A small masked spectrogram model, trained from scratch.
Data: trained on single English command words and digits, spoken by a formant synthesiser in many voices, 78125 training examples, 19.7 epochs.
Rows from block 2 of a small masked spectrogram model, named by matrix and row number. Rows with one number belong to one neuron. Each number is 128 + 32 x the weight over its row's rms, rounded and kept within 0 to 255. All counts start at 0. Numbers have three digits each.
After each neuron's rows are labels from the 100 clips, of 14976, where the neuron reaches its highest value: "strongest on" is what is common among them. Only what is clearly more common there than usual is listed. The data: single English command words and digits, spoken by a formant synthesiser in many voices.
# fc1: MLP up (model.blocks.2.mlp.fc1.weight, 1536x384), inputs 231-307
# fc2: MLP down (model.blocks.2.mlp.fc2.weight, 384x1536, transposed), outputs 231-307

fc1.178:106094181136152093097123166153128126116105129097150129147113101103138160110084084150130222131165112126140164132107143142120138101105125171137120132140133174139069161123164166095140127094081142170129152079152162149083135123124160108
fc2.178:069086113093095158137124083117119082134168120118111134154147177122169221137178141124123173081138138180103171158130108143138146122086185119113085112125157144091141140096157102142050131164163161081138184169103115156139133082112124136
strongest on: voice: child-like voice

fc1.7:172133133111158145135126126096141137175169138167149087127055154188145100118140157125140123109163142140140099114120168121162167150129132120144157155216118123123116169096082058096150068166116136090198118086148148121082100137132138117
fc2.7:100138159128128061121103159085212113183119148132099097126157175145128113164151134127177116132141166134049179158082125150124121060228136097178117124113169127114123128126164121079105093150095156145174090113120133136170125110138116186
strongest on: muffled (low-pass)

fc1.59:103149100097138172152115088102115118195065095139130108130118149118108141116138143107072152154108095116171136126105122175113127093068116123186118179093135111144169181162135133125116119081047092187060140126043137073155098116097086090
fc2.59:154183080131153170127128136139126157135130123083118137095119080110100116148127143066123074137052109091100162124099124154139119048101074160142140099057078116178131077124113168116087094123180110071123119216116158120166124130176118153
strongest on: voice: child-like voice

fc1.757:077070122167151138097107141129065161097103091146130137108103099132146125070086118138043122099069165151169130180140147129082140151128126184158178138131134119173121112147144095117104127173165103197131102068160083096180139054126130108
fc2.757:076122181142113111090106140144157113123076107143119119096150176183191141145111120110077165139141139157123084102153138180143149150166110167089086163164087093129184125103109108141083118120152153118029109140141198115100144142168181117
strongest on: reverberation; clipping

fc1.580:131128142060107108155129111117121090103138192108079101174099201191150152110091160167155189094166218184164116116094091112111134126144141134098094131118163102090153130145129191144076097102104101178072133157089129118076105146158123105
fc2.580:155098118157165184147139084149157163163100156097060139127131156131160111118114098066171114046163123204123100143128123138115132130073106139124127149103101154120158172139138163123081150124017112135150151104176132189170210112177122109
strongest on: muffled (low-pass); /s/; /ɛ/; /k/

fc1.765:074087132130138114127154138147083140167124085158071126116087124081102151135124137069049089163164118148114107147129153135082155110103155131098118100125112076159165119153110172173097127130163163156130189123140151130093162175131130104
fc2.765:121129132168126140175121196131083097151131148116150055149133126193121070147120137157148187159159165171074145177133164151074164088087172097156080125134138100108078133119084124132117169118176094140096188071115149113113178126166103146
strongest on: /ə/; /n/; /s/; /æ/

fc1.22:134092180087073104130075141146104048112132100146096131144135125150105177063096144153123143099166163156088132166057142118074158098117198082028131169131080140138149089144130115134125158161097165170080098116089126133112190083105148135
fc2.22:104130123092155133090152095106164168160089164081072134135187115149101132179095099158114091146124048147158051141108084148142122111146145140087105143112110168124152130128070146146105090137114166142163204103144113110189145128168096059
strongest on: reverberation; /aɪ/; white noise; pink noise

fc1.438:131099110136147069143186109157104161169126198142147133119124101216127068138174140141193081149178113140149056100086175112136128153109136175103142136155109183109124167157124089088161078096084126054211178106078142143159140181084105103
fc2.438:086142178154112115108112189088151022087094123138086094154201125108153105106132162133134090126100116130089183148142050096116160118192109093161116140088178097137110129105148139129087151089156090093139123142125168113169197115189115134
strongest on: voice: child-like voice; /ɹ/; /i/; /ɪ/

fc1.596:135148158120134161147186136126116105128134130175044060136120101110118110132122093115155112134172149059160138161141181162159140174127148143131137156120134109117069104184086124137112160108141071180104122161110187146132092142147077149
fc2.596:097137062154146099131142129111107123113150099141144170116078165140078124161086156128127100148156140139119171105116083131060116180132082123110122110193144148099177150133113130112179131177147129088131094123093106131122186123080181133
strongest on: /k/; white noise; thin (high-pass)

fc1.476:151128114158095073147175119085101128160092134094188106095103099102156111155210109081119108114125176097111087153129112172140091157206127161125109139062159103072106092098146104123127173137147136147089132138154068149102116179131155139
fc2.476:137219148053163117178055129162095150094124186125124125171127146075058165092096130155141103175157192133115120120168144168092147150094138166113160126131106146096100112110170130136152202151121091096108165166167186144164119052154141079
strongest on: /t/; /s/; /k/

fc1.189:139116084159116102118086035078117098097116122109141056126119142090127102206132153144079150133088139183146113142101115106122138106102142089157124165153175153161160118148129186127174151186077137132115154132168110138109125137173167143
fc2.189:105172095155113167097114187150137095151168138143160131050161144135139163183126196123126137148175135135166116116128111176076107141161116061141127087094137127175112193126128103132124118133207070131160179148068140144143200130174051136
strongest on: /ɹ/; clipping; /i/

fc1.567:118112154161095154096148072077118168164098141158153170173120172164111108128157120121183134123161142176177109067121185178102166155154127095148097099142125138098121141119051109138149140105112135112189084149126116127166076144157071146
fc2.567:158112154153096114094136069121113176089118084163125103127145130110124116080162124112102160125096130072151137102116037200089173130086118123209106083170123077166149163109156093176140068106117109094125121146068166159169102055107154162
strongest on: quiet level

fc1.140:128154163133142139129089104115102137044114166192151144106117164105128105108128169155117095143141114163146153192128170097130160139084140129096201169106112131117155082156183183122147181132144151083088132087116163115109118086131156145
fc2.140:189154128152192141142151117128096108132091151138128160145149167127152214155128128139155176191157143160091111116157113107049138135097148135097171142098162113058142141065205108126170137130126076076134104126147169152179155104098165104
strongest on: mains hum

fc1.227:095191139146123100142114156107135106102136058161186125124078124159097087109145143137200133169069162069135190125084131119074121159182085119141157147142136083092110165122092096117124124152111176126166146097161080120142141223125126129
fc2.227:123189134131101145213138138086115145110091133170096198135165093108095136135141127101113068168138108117139121133099167143113134120172123165089151106164190067117129165153142059132136091158090148150187168076151137115049150082189133110
strongest on: clipping

fc1.407:104112092124124117136177174142141059136155123108139157131177086114119130083133068089133143153161121150140122107143131129150124156125114158115119124094107083161165100116146136146179133129106113192059130178076108146090121143114087147
fc2.407:168106098119188168138174186176100198130137108147096140097149065123137084126107086146149137150070166113148160133127146122167142158152129135157118139144150156135140175135105140141116157158123071138132114082128147135136180152125154107
strongest on: /ɛ/; muffled (low-pass)

fc1.167:168200102181087144149165058066140163154118138146116168145099125146115164076166136230080096148125150091188118138110084105066119155150096142127088140105159132092179113107159077162153190110158142089098132144152100154123113185173103155
fc2.167:131206117167121116136135137121063106187119119151112094158143186127153080171136162142115103093104122134170124176118176111108095150170123196087155119053144133145145093112143104136060127154162182147069131155135117102096056163162100142
strongest on: /t/; /s/; /ɑ/; pink noise

fc1.112:128124199153119116113126152123110100138158095144118104156177086080130096121148167095136208200148133106138148089122142142134159121130063151128141136135141186111111097154186145084042051124115093152162135162103109115134118134167128152
fc2.112:155139157111114078166066129156130164141106106098147096183101114189137148118127158157146165154147125173148088096120124177115132122066144089123118134123081101151162133148122217156157143093098098158157129117067096162083114142090211140
strongest on: /ɛ/; /ə/; whispered

fc1.682:038070134123142158115206105175213106122124103144123083136134129177106152178136182124150098170175105171123148117096131132136116122098145170119107181148120137179127095126086136086098156074146146130120171090148136141091100073164160113
fc2.682:173136115151148099160194186064108102205121119142142176112142182175152120142066054107097146123122101152159142065141172113107155143172124122117133101165120136170104100109150075086085075200088210097199046142119107167127070074150103138
strongest on: /t/; /s/; /ɑ/; pink noise

fc1.63:106152103161151127154132163129091141112095112086131187055175136129093150126175096150110162199126177122148163138105151163061092183154089067052097087145071123147107126083138121100160120197112088176173135156051089131116114126191112141
fc2.63:148146062100161132162105126141149139030138128126136168149088176175115099171110139108128139137097160139101148142148108123145120133094129152148135137104182138156162162178157064140144113106136072145148125123120137195134140120137166098
strongest on: /ɛ/; /v/; /ə/; word: seven

fc1.531:086066108105162123137090170132100080155127132134130065127164183093114075170184076174135163063174148188106145152080191089130148150124124169088141162108129095191133126157110120041124151151118123126089122112131147064103195143169093165
fc2.531:167177099106165107104166112116092073144134146123154148157045114086167094121128102113098172148101149151127119177095146088130204131096107130122139120157137132171115179131117105134105134138162212097099117097107156109114077137099138035
strongest on: /k/; /s/; mains hum; /æ/

fc1.144:155199113109119167109140106171113083098155051159107170172194098077112077130159147125189169164113054111113120127088130088167090151155107134136113167119163095085095186178125111156143122149145124098140105156065106125198090164150145155
fc2.144:106094165114149130078115111119129138138152101147139161105134153108182136157151156096186146118097200125057123115136127138109137123116094091216194089099104117182115127154031152132158038117146183083134097103096109118099142205149149169
strongest on: /ɪ/; /ɹ/; /z/; /oʊ/

fc1.586:146144055133107145142119141158147100098120149169135136122117133118165075139162101089130146143099071122079136132132165198108115093077147138142215168150136144212087146146190176147121096142119121132080164102120130069088148145121100122
fc2.586:116075123072085150050155098122057192138145135063134116131103123053117175160113095119157127116108134152118089141077134095132150157118165101097091171099182109134191106138160081106195169112115078170120115097100115175126083158104094097
strongest on: voice: child-like voice; /oʊ/

fc1.230:144133103119114202090126116057139098138155108140136163151179172109202161103143097098138130087133144097180164102127087093098146170144132130136155137116198052159117118128135072114106090128040097158093160101168102102123144130129119107
fc2.230:159129092158118058114074123183139127112096133086122096146122118136131139132114119159130178135110087155123159136137107145158131132059079126200110161134107125147144146165128129191135148111029166108153118169199144157119148105143162178
strongest on: /k/; /æ/; /b/; word: back

fc1.743:134148101196099165151147177166133090139101123122161169093198067070092178160114115189138106176107177072131136158134128120134102088116111145115129111091133106133129189161154128129120098174137093098097108171143065100174102005139214143
fc2.743:155096143167181107047126105129083158218092096172153070118131134131116098094115130172133175138234098101173140203168126090216120086056149129096148087103147161108095095128169110091118145166148105133111127093129067139113144089147084165
strongest on: white noise; thin (high-pass)

fc1.149:178158147140135143144110144085086123156117110130144128140163099157165152122134112160068069195089155124169081134107177104087121106162140095155158133148146101189124140116113170168134101166081093126107072164138147078109162114119067180
fc2.149:123113089101092090117131155110101138173134121125091162150139085077073131095102202073177111152149166152125118175155133170139129049119092139136161137114092079181160125092121173110117098072140166108104144129120076140126128152142180107
strongest on: /ɛ/; /ɝ/; /m/

fc1.635:150037167109152097160138170157120162060104117091131137094123083095146159093152176142113205172152145160102097148117119126116184104118120177141089130095113162138125140078129114080114120191099154154144134117127156150161113116146073102
fc2.635:160118180124126127181135124096159096151121146125131108136177161187139162117164158133126113137134127121106194137126107130081071109141151057167136090105215045119145099131076105242127102103156121123160148119148086134123173139104082124
strongest on: mains hum; muffled (low-pass)

fc1.368:137167179084166114087161076125122085117133142131157086176190106142111155119148126126061123154147177086168165152116087171161117092060152145077178130156147132156108130126135164131115145175105155161151168198101135157120148124144110141
fc2.368:093095045138134227136121099139153076103120103109097143156146134098140162144160131139106144101108084089090168113105153078161089137119100142152117128113147158101123109113091094128150172100142165093145075117096073083151089117109154106
strongest on: /ɪ/; /m/; /j/; /u/

fc1.551:137179150119089145155220053126109097188086143132126131133111103159077136147108066157135061111134137123158073123103140181131120103175182168090113150140144143130129112106117157102101177118178158141058098121113090102155148071171138156
fc2.551:161108101136091143089065133164114162096118089117104136148130161137184131131064126121098129138142121112181145107143090105086138088179104149062164150141139140139084078121138202162117171133118068211153133144129132206100155176164090153
strongest on: /t/; /k/

fc1.234:139167086130153105151111140072119135162163127132100108122094126169128143065144157071109121136075125130126109133089153160125126110142144166190125095130178122130095060129048149158117111071100122117118097110133077145127090129114104097
fc2.234:117129135097178171096134106144175152130167097197129161110082088107146080108096118135070165151097117134087180102085115158175131176130156123091129148176113141108123145143081118154126200139123078136134203132132104109145119123047146135
strongest on: /ɪ/; /ɹ/; /i/; /m/

fc1.373:117100132137113167120117118142150080108147077123050113107083087091118155118113204141097101126056109178134194145116088127110150195115162137061142102125122146135166062124150189142199108131099169138146116111223121081181134124145116054
fc2.373:137064077099110107120089097209121066124116143099144147102127082088188078132186143093147154148099078116135159137175095154092086071082147094117103087130140108143106134113133148070153079095085155131119134177153082162103126139113086074
strongest on: reverberation

fc1.251:131165118133160191128142116100098103090121163096136124168147160133158116086084137169122123191135177190140130147118088118066122135086111114126172108110153069101151076105090096122168102152178130166140127156158118169150183105131123155
fc2.251:159111093139115115098189156123165120150129105153153178097085102153142066159211136118137121137113097083144135177180154128103124161139103092111156114164117162068116140182103131145103139141121205180133080136123119136121101116105082068
strongest on: /p/; /ʊ/; /ʃ/; word: push

fc1.521:085103128103120165168136157114081140099092107135076150117118129068124102106154060154111122059104111172204127159127108171130089168177146110158128128153107127119114078119172097134123129131115127136145112174167094161101157138189143133
fc2.521:163133159171209128174106135166114125169131115119142151139092115159134084100186101137108137141143114183107145147063181147150151095115121168058086123209185114151129049144174137064141152172110169154159094103140137180160131086060176074
strongest on: /k/; /s/; word: six; word: next

fc1.689:137134129136149159155172131103115091150108100145164086187157118136142119086160113121162109143115071156165092110093132097050097106109101100124125108102155106158100137115099175135154155122098145083182165140114126176136192088146133148
fc2.689:125107111087121062081059125140140117157131174124190154134148102117111146141152095141132097191128184103143125112124154127124160143101101156085090151187089123139120106118122128114103179158132159121162117173168136172140109118147129138
strongest on: voice: child-like voice

fc1.127:202148130146042141146150118171147181131140141191145148154165163166124158098125080120137090122135089154116169107117149097114142108132155088147128153109140129180133113078130070126131162161129069176109149119142084093148117145117077118
fc2.127:170071117153162129116106116150145105143086138186118043158050102130149137139112144156124121130153107120143195146151124114115108182169139145130144088098114102146100107130138054195108154102076172134091178176159059153087171139144142164
strongest on: quiet level; reverberation; /ɹ/; muffled (low-pass)

fc1.229:171159156081160099125161106156155126128125103164090143133146174180115147109103093061156098063174124131100159181155149158127130169122135152082119105080155134112139082127090140121109105187100131134162119102120165101137118139135106143
fc2.229:163163151138215103125077182128123168140142097159207081135174136164151171142146121090114076153143110120126127117117167142159152163118097116177155135137104099105146100177153167169097152187165101091099144120153151149141141120095158171
strongest on: /ɹ/; /m/; /ɔ/; /w/

fc1.393:120191111141113185101082188123093108124187145153069093059118198125120082118097140168156153133096116102077178158055114106101137134139152143115206086134134098152195096076159098177145114105158145065141167114104140133174124126120098104
fc2.393:123128140089153081141082137051096099117085118105137125124063139133133112089099153117147136141105120132144106189169109133166167086110112120067095209125102112157130144110096142133173130133083171121137123141133160064131091188167106124
strongest on: mains hum

fc1.188:124187110163104109141039125154134127154148140145159095164157150149139118073128108120143157073181124175162133135172112152137158127122122098197170135096181144165184106151111126152090093154114092159108127115179124166115091144168107134
fc2.188:120076107168139107116136154123167101129119157115157178113104149138074126162113154113060101139157062102121156163141157098152108134122103162114095118164186114091132166192081070107119153137147176098143089095152089139091129138201158157
strongest on: mains hum

fc1.94:094167058171134140164186143181119178098117164138111121127101154115114103182064152169115200182051125169154147158131136166140120121119172152097125125135147170139042137178145070070091063161193118151125123116174131175102130088105117120
fc2.94:177136126105086122088119113179111179122082122143112132108074147128110103192117092101114158149165135095087049138164111162139148118118123049106189152196157104165114096063156175086127093093087137123120159117085088106146087157125122117
strongest on: /k/; /s/; /ŋ/; word: thanks

fc1.2:125111080103142087112130097111106128100083141137142170118123153157103111119126148134181084121143123106107188172144135133140125164133066112124102126148135107148090126127083136130160105144162068184087127083136064138115151118162148083
fc2.2:149127077138072102174124095150115094099135104117108074137126099105169099172123167169032179147114116134123122170125082134106113095117166148105129145096083088129146118123158060067129118153163185091161138108124155184217117141151099133
strongest on: /ɛ/; /ɝ/; /ð/; /w/

fc1.444:131124167086078091178162119175112105173126087093103101076129118133134119134160132116105186083138090105076168171155168134170144097109140122190122125146130104125090175155091119189163123100117148079126186165131112100111098156093090095
fc2.444:118152184110128167085132145106130138095169098112082166138124133140115069124130167187105125134166111140130099168183113142129139151118155114088148175146123173147131169110115179120089095144193142160102098133144155143139102079157200095
strongest on: /t/

fc1.683:130055180142173124080117141110126188120190152114153097148076170184114094180121121129121135144151091139100078141138140121112102111091141096103112164123141166157046162137152127109142137116122086156129138167202132130080193078134177123
fc2.683:136129115153128181132111041147126136126094102151083181156135105146147139137110152143106197124099146099118171093079115183115109103176118173138119195143083152090193108118157147101097123146087147067082152108112092163180089144063098123
strongest on: intonation: rising; voice: child-like voice

fc1.440:146093150139132073127159103069163101124077133199150141082154174113085182161150158164125068138122080115175144158091110089171169117071171128076119079110061062112145091150098119137127103112104133122145105119135152102162123147185145097
fc2.440:095097090136141072170136137113123165131130106191089125150082107146130107112139147116093076142133077144150141098148161099125187203181168175134129184110134074086173135068138165073151130092130076124101110120149094155135117133157120120
strongest on: /ɹ/; /f/; /ɔ/; /w/

fc1.197:137105184096103121149136147140104146134148120109143218124107107168172144176141203183112124120097168083096125089177186167097153084069116123132212118135082178097094144110155118135090156110099139056152123118131146121127133138096134157
fc2.197:095154093115125074116127110160105160171158101142157150103069098090076115102215113191165172080082154181125049164130144121160052127137123125094138172175139155185191129124092143107144098113084119078085144182130092076105090163105142067
strongest on: voice: high voice

fc1.265:167143225117110117152115163158115159117124180134117117162084157137141129092123127092085209107106095117138162098125125109111159112099120138146098120125140124123160153146095104105089133125060124104085129117096151159103110211121145102
fc2.265:091108104123139130143158053140150127157144090113079123122168151106195121127133138144132078103187126186125114134157104129123111099122158078090145120121117127131063122117183085130129116102231138106156140127121110135177154087084109176
strongest on: /ɪ/; /k/; /z/

fc1.153:193144197192115124198150100201148079126115101094189136146126129115112113083121128116104091124183151095164163126105142113099167128166122145042110119194104176113145143118136130082075104152092170131085126076134120165114114133139165182
fc2.153:127164086107130193127161119060140179085141103078092173130122126070155097175128122156154159088114098146127147116115154145152116196084098095173161106108165146032162172131140121187143113126155153102144182040118149110107110157122147079
strongest on: reverberation; /ɝ/; voice: deep voice

fc1.328:147124189080125146162113166144103186129057136126150111159155119133113159103111161106153172141095113156083132193161137122193121116113083080175142139102099087128189117118116096207136127139112128156091091121122124164099155118129070127
fc2.328:142142113157145130106069100163083134160106096136057057110151147200176095157203108141100098141127087154178077175162151154125071086080109143127177130188126146124158132097149091151126077146164133093063075103145169118092176109152157107
strongest on: muffled (low-pass); /s/

fc1.309:127074168121134131185111122099162135138108132113169170132105176084112124079152136118145136187154079108130125085122200131050135115108147141147070155122096060108164155122171140098114140154119150156105102110145117069166149102113141111
fc2.309:140144128144127076171198123174091170048130114118078173107118160096087163101116156127104164073117110154126121202150120122140101124156118154111137109165103121104185144086109184180134106078104134103181167186111106097060097172146149146
strongest on: clipping

fc1.295:114111184150195162163164129078158092150096094122156118152130123119094164143145156168136133123132140095093150232163142152143099171135125127168139124139159104149150168102166133153119133145122152033077114090110097097154109143110109143
fc2.295:168182118124022114157101200098175126110106188106077073091125138092111144114103133134128136148107108101116081167113126092132111138151087106139119155148086160133125169119123163140134096129103149091133124137183104087074139130093105155
strongest on: intonation: rising; voice: child-like voice; /oʊ/

fc1.449:093148123070103156143134125128209105141150140153159192044082133101148146081080120179090130153126138134181100089120185143122135126108129063189110157124148195177205108108124106142149142087053118107178148128110122156104146120147124161
fc2.449:160116077129176154143168134187120107120108158112106159127062120079120124132137123098129169117074041157110113116187128082207141096116155171110120078080182147080099128147133142104092090156139142165152147120143135077158148103158102139
strongest on: /ɪ/; /z/; /j/; /u/

fc1.548:191118144164112172171077145174171155139135157134115142102146110118144095151099110114175136179167099103124168112078195138192143142100133149125094167140171098142136099122146118112172119145150191118124129136143149113164152179121063165
fc2.548:113133113115129164124071101155115135157132165137126137146119119107172155097155125111174071112064118096165095180121098139136156174176132197199162090116134161185102183109088129131072138133153098096152134093105118108122166154099159182
strongest on: /p/; /ɛ/; /h/; word: help

fc1.435:131084112147085098139133160147149133156106102132131128130061090154137138115115124104161134147122108111148131139074107214160175168121100110114158155176144129103107108142140062150078173126099131100152157137112108116067086148142113115
fc2.435:151176133138149176149119120177085136155141125147126151150135167124165127148086128091097164109126128129116126040149134122142139143058086136144154126144135183131112105193122127086096130134116123176148093157064125105094082175146138130
strongest on: /t/; /u/; word: two

fc1.216:130138138193122099160129173135102142149159145118050155127126111134161214110102129164166113158058090145150099134154136120097158080091210170175162176125122091126131166118141097184111138163080099119149066128176110097157177180128126127
fc2.216:101118186102125148132155094104201133132120089112177119139119145117138115168200112105072121071203112118117187121140063106172121142132086105079160070122107160182091146146162134117183105095172137146116072131074123119117101127117153104
strongest on: /ə/; /p/; /oʊ/; /h/

fc1.158:087114127163120113096167201165066079106109169148118165122142118151112021098112184065079132135113134098159125107129116172084128132153093131136066134123108126085085088104130184172119144163064113105089126102107091097119135083077121152
fc2.158:120164105127144134098106048086200152162133169122156161145116132070157092128131096156167160116081185111153167148155139102150106087106152158050103147078151167120106115146136099114136157051108178149127110147150149152128117121108098090
strongest on: voice: child-like voice; /ɹ/; /i/; /θ/

fc1.714:148109108078202060152087114117125186133084150129145155181133114091142104128135107148043189141188126152137199098141128156147130107087126150134103118164174164096067158123143170065058081117174127127155201173110125141173127130131191137
fc2.714:175088175115141115151140106122147083135123128110112089159124162164106087142136136059138171136021109090083101105131117109141118166157132154118170075108108137160139128176151147164187140150110200069102068107115153169118091087141180107
strongest on: white noise; thin (high-pass)

fc1.390:082142121187096094171099119160173174143175166154126156089083153132085140134081136141120117091165136129081115148066192082077149082167091103150112125123160115066145171176083160153142102123154140146154158157160093159163108171145116138
fc2.390:166102117063083160153157167130135108175155092089138097166190166129117140129130147142145125105141126153070151187131069138189158122160140087125105115098136144095133085092135151108100145154111125159142099152120103128107179126073067168
strongest on: clipping

fc1.70:138121095136143111149181106112133139144089181145119098136111148101142177147101149099105132152115147140156127088140089119143153126089101105162105161107131111110141203077133123119099088100073142155105153132064125134132129065145113143
fc2.70:210135140150123138157115105145140175124143136192144101100100110182095105141145093144175069189123113082136146212120167066164093152132137157160119116184125108107107137091095104128133138135110126182122084143121206151098154055133118142
strongest on: voice: high voice; /ɑ/

fc1.678:159105116150186150103070127102105134195140155182183133152100136148141099100114158142112196158173133134108065184103087181112159172153120126138150117143105107129176089072092168103123151121126080116124096128164175183139118118156116139
fc2.678:109129187083098110129156085116161173064107098119135089119184132168104148152096108129122134114073186133100137147163110097073074121138121119122113123137114137193094136149162144169172113143082135136157162156111070132108127135147160068
strongest on: reverberation

fc1.326:084164092178105060130189172136165097126178080127118170107127191092109116153102164102116058129082113131117121156107166119109079144141135171194154098155149144133141084150081135102164134090117130050078102101112122068124102140160126123
fc2.326:105056101156122151154101121094111087117147140146133093083137122144208167132115117142107136154117101137100167129108104171142127123104151150139093175161113098128121161163127085097116143106135112145117148056068147129182083102093079102
strongest on: /ɪ/

fc1.479:175105076131026132192135097118099105045114132121104108175152152089140178166125088164117160111115116130137115157146138136085129101120168108117160169179120091164152109136141147160107088129106095096047099131169146111098148122140108174
fc2.479:101087137122176167061099113053154178097144098090132181124146151154093134118097171169127109117183164099141111152076113112055141119100115122208115151125079136133111100153131090133110144060171141078110134103070108159145138106128136100
strongest on: voice: child-like voice; /ɑ/

fc1.93:132141051128129159098184159143160088127168113145103124138175122123083147060106075140125096127159141092080103110147152177143140072143141104145144103116167125145155109114148107147129098099104139132115138123158139157132107098064088147
fc2.93:143126132133120107140145115077086183122108077108121166193153052130116083110149071118189115170091053132143121072135151154123170141141143137133155102092088171149116185120159116124115142117100102151075090079158095134188130153142127037
strongest on: /k/; /tʃ/; /eɪ/; /dʒ/

fc1.298:099129087094178123137109138122156113063101097157144073081117147107085114168128086157064103086147109146083162120093168189156129120065132122110130170163159168113139179120139101185151160178125089112067080086131135119159178170079181150
fc2.298:067118153122108175107120090159133151135136092115109133101146115124114172076089084158150047139125178162122107080199131143113121125121138107127162144139114126124143132133080176098096142088113100176201191123171144115094118109148146125
strongest on: clipping; /oʊ/; /ɹ/

fc1.9:096160137122094135188154118123108081132074185128158166120104147086131148173166156151147113080151126115141129115071145133159103114116146117177160122147116126102079158092115157140136121079158095095082148104151190171131115099113115100
fc2.9:110102150095137106161089098139167134120139110176174103146167112174131087102086100132062187117152156130187172066167077091146105121115056101165187098142106145103164104152131120106128126097182129127145094162080101132155120084154120091
strongest on: /ə/; /l/; /n/; /æ/

fc1.578:119143140130087156157152119059126119138150114106151081095099140082154143136144171098182147083115098086104159182131147151096094095067132120135100132177157100121134209159161188161162124140160167152135134136107085156166146118147129170
fc2.578:133141130197149209115147124101105101116143136117129174118151132155138105181107130138129123143136139113112140172079090149092090176097128149130119122134118095211106189114138153136135153114091114115113201141117118051180129121125136121
strongest on: intonation: rising; voice: child-like voice; /oʊ/

fc1.311:080098180123153133113165158169179118072156138168142106121123099139147135163115126082129186158143073131156151114110097140085147159145091072156131146147169127074148135135068120183170130103132066129179135118103126167165135173174126097
fc2.311:148161117111080123132110104115130124142073074074101134080129132139153148061139133165142149146166094075152130140163122114148133117114072137103114161096133194123146165101197135111126159146147133062148157140112130098145177105161150120
strongest on: white noise; pink noise

fc1.193:132062096158118105137085123118149155166200115138149126128109096094099154191136079101134129193189143088117119131082159147056142132158102106157150173096157065122091118205163112130112206169088113174118123193116176150118112118104155190
fc2.193:101207132147126091108151155116150089130136106128104134113098115175190099126150148169173145123087135129107094084133127094105175143099155140105177064117109157090108132077021143110107127144118103140102139067110107162144185099145147137
strongest on: /ə/; /l/; /m/; /ɑ/

fc1.312:118112154166118011186097182157138136151111091138147084106112145126086165127096187134050149198182164169078171158112075200131185120127158148119117143135068036113143091207140104105146098078182085159152145136110095144153109155125148114
fc2.312:104160112132168105161114175123194110163202133157073126131073083188135089106126108157151149148149085103132122080141130136138120111106162099152112154149136160125080126093127130107156149117102129130125155133137114140094101104172091107
strongest on: /ə/; /n/; /l/; /æ/

fc1.441:119129176178114096163138154136160181089133089139084151084099133057135097108143114123093123195083118104125191153083106120072141081114144116164133127100081066115114073122131128151089095112147125125103103135162095134112125163136072149
fc2.441:156146154106144112179098140098077164214174149107084151174119138121110040127096178161148126094114071124083108141126133131142140167129151176151133094166140156070189110089160131134147127125143139171116132155175083117175137171116104073
strongest on: /ə/; /n/; /s/; word: cancel